config = dict(
    dataset='larger renderings of crowded toy scenes',
    cond_dropout=0.1,
    learning_rate=0.0026,
    epochs=9.0,
)
Rows from block 6 of a small class-conditioned image flow-matching model, named by matrix and row number. Rows with one number belong to one channel. Each number is 500 + 25 x the weight over its row's rms, rounded and kept within 0 to 999. All counts start at 0. Numbers have three digits each. After the name is the row's rms in percent of the matrix's.
Before each channel's rows are labels from the 100 images, of 14976 (inputs lightly noised), where the channel reaches its highest value: "strongest on" is what is common among them. Only what is clearly more common there than usual is listed. The data: larger renderings of crowded toy scenes. In brackets: how many of the 100.
# convs0: first 3x3 conv (model.decb.0.0.convs.0.weight, 96x192x3x3, each kernel summed), inputs 0-95
# convs1: second 3x3 conv (model.decb.0.0.convs.1.weight, 96x96x3x3, transposed, each kernel summed), outputs 0-95

strongest on: light from the right (51)
convs0.31 097:501527518479523526513525519515557476514482519513523494495526534471510459501499510494467516493509458517452467503495504520476506533531457549454494494502473533527542496472475500514500490500510494499539525483475512469492539510507531495485475514461466528509474512497506464513478507532474515513
convs1.31 096:465528520502517463504565457491487502528540533545525515513524509515510528499478504456477493479494497469558489510486488534491507491515496500521483488464454484497490501498482508463474538510528526504495486474514515530504527494527549480525492544519514558484503522520487523472488505470474522558

strongest on: light from the left (96); pine (35)
convs0.34 104:485462536507506531466499493531484498511517504493495490501489515502517471474464502533497503537534523477462508489510500536507529500504489480505513486514513477498515507522451518540479532478478479489485564510488500523518491476534508536552540485500499496483522526480539480519484520466471517502
convs1.34 119:475521482466500463538510482505464495473522497480488515467460507483494455498481468526515490508464499469540516511499517495495511499498523491490471523474482475463515493462533499546503499498502485506560497486523492448556480479541473488471427511468497509495543508479479535495487450505502524491

strongest on: light from behind the scene (58)
convs0.81 097:504469494481488484485472477501469482483486528464471514491484504516506488498510535465497487545503524491479505534508488520494519534498477535518508525475499512501510504506487506523490486506501488500534514469519521497533492504515489478524517500474501429493463563514521492520469524457476511525
convs1.81 106:476503513487448508490487537493505501489492460512526445503516532497496475511534470467542513500527472514537500470497473488496485485522482481486463510502480511489491511478549497450501539456520476490473481500508506522530505517528476493497508413511490463494501486519456526533471473480501455532

strongest on: count: six (42)
convs0.60 096:524520490476477514498455519510482507505437506504518473491510538463508516486479497472449479489542508508495514529461496490478489539469513498490533450525528503513533486539485516483496510527494484487499508491496484516512508423481503513518497507436490459511502497533521509475510502472458504531
convs1.60 097:467524511507497545514505514521518470535489442529486523524541502508457521508486490520507482462469495499482510506464515488460534483529500463471508530482552570468505486488549496472539523499515487523523493504487493500471468461514504465446493514483475485510488523536484512498499474480504503539

strongest on: light from behind the scene (81)
convs0.15 089:491492531497516517515478495446552484487514444518479501492497501521493488524470418498500494489479481517494493501518523519498496481491520501477525490516502533452507482500530496518518491505443495516489513506518509468489510520555469512504487479525462459471501553473475521462482501481495513541
convs1.15 085:514450515490514504482524420474462460475508470485517460456519509504531450506476534449460477508482495482488478463508469511497488461494534524493497511486484494488529531482494496487499468455469509496495547470475511510507485485493531521517492505484528486475473482484470514484511488541471493463

strongest on: light from the right (98)
convs0.28 107:524484520516482510483510486462470487525523551480497518521480511427477530522500481466505535512509484485479500488508503463504510470475479449516487474448497467484503506498492485524458495516513492525490494501462529480475458467522480492486488503528498483513547485503533467473532500477521551444
convs1.28 096:506501509522467521516484503520515475548532498516492495486504481489482503476491471525484555510542492460502489484495473445486463510480455554490482533512473521484466494521483488465501485524518525468467466520509477509453478470443535515458514501497517446487499507514504478493510538521512546518

strongest on: light from the left (52)
convs0.65 097:499472485534475495530527493507494520478520502459481452522548498511510495527466489474515470538527462561516512524518482479506493511491476490529541499484424496492518563479504514490462536534495482439501479472501487467524489492490509507490500462486538494505545518495502478486491495493500483477
convs1.65 102:501469486490492505509535528512512494510490520499535539499507504487488476505524505505480496453533532478555505488445520488528463497524510509463514503497546482502480480468491454427465463509557488489557483533537527497526504541510525476510490482517460518499505513509466517483492480500467509504

strongest on: light from the right (89)
convs0.41 111:553514529499484473473485478525485487477556573525543493509503497503460523511494502520486534508490507530530493544502520505478550556513408553505477475514527565523547505523496512502496535482509497504496452501515476503525500504548515457532514486489533531555525475500489490488508541510517520509
convs1.41 101:517487517515516480513482497504468519482469507505485513507498447510473480503470514491456488488502524513546517445526474481467501498474466508509501494488514517461475492488517486470496456520463522450530515532505481492467506547465487506457485459475512491537515513536520489500502497444529567529

strongest on: count: six (45)
convs0.48 103:462466482461480482479526506514508469505479466509488497459512517548507484509479509495482461501492505505532504497519486492476484512480479454496478500483503558484503500499432472500525486512511495514492558502523551544554511508497535522530501487488534473458505468475495498517507509525475528522
convs1.48 111:501500564537501489510489480464529553500508535469514479528520469447497518490498492511502497488516465501506535566538509539457514536542514568527511506497488492505526523488502515472495496511521555506530511558532523519524478516481483503481487504514517509510496491509495482503491502512469539514

strongest on: light from the right (72); pine (33); tree (30)
convs0.8 097:503474513476503522494507482500478514535489508520483451495463558455514553470491544494494486477497483493506499446503471526492497478547531499469468533512544488509514512481495482541489462499487488502493533515508490489504528510508480510522480511459493490480477514550519524529563485517504493511
convs1.8 109:486490513507494507477492490480487488491509527488491525493480472473490520522499510502421502538468518533534509504497489402516454475503465488484506514474504531491471523491498493510504491496486481472486506466491464539552476481457473501473490498471515466489536482518476499532465542497482538474

strongest on: light from the left (60)
convs0.24 109:481496529531524490457488505492538490475444442506522506463527401511491505461472469503491474494528536504482534523459480481481480497461462509509509473510475524504487529518508529509503482504514513524537522498538487522486566492530539535532518482508475480500534488502532503521497505531517433507
convs1.24 109:450523525482491510540492468495490488509487511472473496485424514516523506539493539501502474511517507514512517495506478485514479506535496490541592488505472478512484512485484491486496459469521525492466489486492470470518509509483492474524503510505512590495476484507460507514531479486531495523

strongest on: light from the right (65); pine (33)
convs0.71 102:526459484479505511480539510509485468489456492494512481454496508505494505519503480507508455506508520501483517495495496494551503513486476501500530459434434476504490529519500479510507463512539482519465497463492504479511480481464468505480467502519484519470495485465448528521498539510503500500
convs1.71 099:506540524468506456494477481490477490509491439506504486490548476487466517491500492514517524483553524489484514505494492476514489531511438505519462520505484548464533528562529526536482526519495493520484507496525539497513499476460483512516448503497492511502488459489529514467482530498509527545

strongest on: light from the left (87)
convs0.38 104:468496481517485460518510470455506482501489511507502513495516464488495516463494506508519493488513484488453481479521462507535557538519486492517481559532542533515520488517453475480522489475531480471512489534447510511451564490489496490536493532486507533495491491525503504549479511521499490486
convs1.38 106:463544528524524498491498521514525498507513479516556505500464486499471481502481486501520530534479515519495491497480490520485511514604521500499454484501508513504482495483532538493519554499484496491529467512494491514459527489477480489520469481479522485512536488527487511539469462489566522493

strongest on: light from behind the camera (54)
convs0.14 093:493517528487489517483468512508511476515487426487509515479495445521532519499525491518478471481525471508522498495475516507475507556493501504492530503500486497519492546502511520491445498468447532459537518458497496513480440473474531517497492469471494459511477509523537546528510489470495510529
convs1.14 105:490478507516492486509483482455486547480487528528495499503468506500540475516463475485419508503530539514514534498506516471490546519528503506512448494500564494497509499493534468491512516497519529521540473471537509514522532498452484516530509500497499511521470539518488496519488482493457455526

strongest on: light from the right (63)
convs0.74 087:477506508449533520501496494526425511518492506452516483508512516510475499496491516505523521494512487495509519514512461530426514476536507506504478491476539470536511508506512488523523484517524504553497506505466490500514469499496469484542487483522481531506488434521519508490514478495497461481
convs1.74 085:505475471520484502489513490477498514461502527506490499494516446520537527518482501489495482460481523490491526475521489497477566473492550517503487472558516483487479469442483461460500435504484520545481488505487472517507485550492519527498494485505534547484512520530461511490517479513505492475

strongest on: light from the left (70); count: six (40)
convs0.72 091:489525545539516495479484441527497515503497539503512486465523553448504485494491499477485558522509559522510508513508497515535530489489534496495495461500472504480489526466558474504507489548468525492473488517479537538529511496510461488509484460508503501503519533518474502493452560510461487478
convs1.72 084:510503491515477538510547494533539478528553508541492487506510493479518491485503525463483506546474467506539518474529497471525484510482530507499528468507475482504549455467505497483501485507498532508462519469513461489440524489498472521530504503483477446519467494548489512506486500490487544538

strongest on: pine (31)
convs0.16 085:474517496492533523477511485530500510482503468474450485526489504487456503508534475472437489451505525528495466529493517535504481489486480505458493526479505484508500509516530468490466482468482487478505494465502515497536533478512505499483515509491454429536483541470505490519501462530490512550
convs1.16 097:487508559461500455512473500477492504525480453492511468523484500495514507507519500496538507519507518526513555519524501508523477536566491479491489499450497522502514520521454498555481472477537480517528529443495515524504473478498522488528511543524511527481522476532480501535472475502497514478

strongest on: light from behind the camera (61)
convs0.89 090:472472492500487480555490503543513487457518489517506485497495485451508495496501489514505508475461494493486472521501500475531534559530475497471499472523505523493510515522472513550550479524472531470496529491558538539519492443481549552468493465528494494493497450497478458490474490499469480463
convs1.89 103:468509505490516471484496522473472507502522505469494508534447489495469517499524565505520482517514467528540524513503470422464475530511479521506541551502468487491449488507488480469505495494496497509524478498529508519571491526515505485530488483512507452507476499525468507505544502500482496508

strongest on: count: six (40); umbrella (33)
convs0.62 098:517547494502514475521547494488453520495501509493508501514497519504478510516528485539440509477492526520553495458539497481490471522484501481498503482498505498524569457518517512474502503490494522493489515469505505495511532487450504500473512475472490504491523531488475485550497508512475468508
convs1.62 109:504482493488493503472482505517475480475493503469475505490526473489515499471476546463508486491521508511579502543517520504523488544566535501480509510495550529498533492506544482532505488505543533450520561491486520537482484510501525498500463520535485533515519518522493529498492496512482512465

strongest on: light from behind the scene (96); lamp (42); count: six (41); tree (40)
convs0.78 112:472490520478525503498452522529459535493512506520510492488541504518499506472493529503492505471505521509467486495525514532463548501535502467471527490492530477512539514527491523508478557503417479489499504491504504502489500458499484519493533519477526509500525523518507493481491506469481520507
convs1.78 111:472518530525480494501496489461500510495479508492513442482518479506471500563500559483598467529504522505469492516531505488497497514448513500536526516562463479489498497508494485502501482502498494490477499535506507543530496510515494529524529501514497469508480514479530537492513509492456474520

strongest on: light from behind the scene (68)
convs0.56 090:492528472470517549520560481463501494555489534479530491464489486492493548514497512478523490519537510508504458493455452534495537515501512444512458511526498554481515523511476525499483525531518509500493452503501472513547519498484533499487493503478462518487501535493515485504509497505406503480
convs1.56 101:474501484448503484492495481569484485466470523472504438527481478458516499478501502469477499486466553499528498492476467489504498475462516465475490498473483457501556527501512517495488518490530487508487518471474511483467472480510506496466449465488479509495466449507497520532473486528516501503

strongest on: light from behind the scene (56)
convs0.91 100:529530541515529516533464520508478458500482464501488529464474529458470486498520505511560492480479502523539466472493520486469486523527500533463467484481508497514521478541457493554510502496470499501518526506538498474535496472518510464479504469509507492492524532482471444539477515509555534551
convs1.91 096:515495525506510504479490535501499486538509464549521478546505528498452459468487476496490503500497463481495525518553499533511479457523470589519504515491472511524502481480520487496525488474504474482487477516510498496481495465497480465488499509442473499520477508514522518500510469435485490538

strongest on: light from the right (93); pine (48)
convs0.83 109:507488497480477502468505518479484504512453510510520454491486541511483504466476518553503505497505516480483483501489491508470493520480499503534474498500511499518477507504518530558500517482488480456512538500496506474538512487529509499503508513445477501495476499495526468512528477503472475539
convs1.83 110:473464503501507487493521492508513514484499514456486514510490513474493533537515508497480550505505537502564512511469528509469497499551525494470407497510513486527532487531475515532502502501468493478527528452524495546495514494508521506467481499493474454497519488488453488517488522499457513461

strongest on: umbrella (32); lamp (30); trophy (29)
convs0.54 092:552478488449466501496517468504505460496475534443518457487479498475507504516518473503496486490464498471527527514484464505474477479526505492533524511489483465503508496456487493471528464506517507503508499491464524508515462481543513474522519507459485475505468484525469512459472533512482485499
convs1.54 094:481483544546475506481503485473476499537509486459513486516539492519496550413551519512450488489470503493563486525460521491518542479497482530499491504498500485463482486491489473479519509524501521478505491516501526483510510523526545503486516481498545532522515509502458515508481488507465502515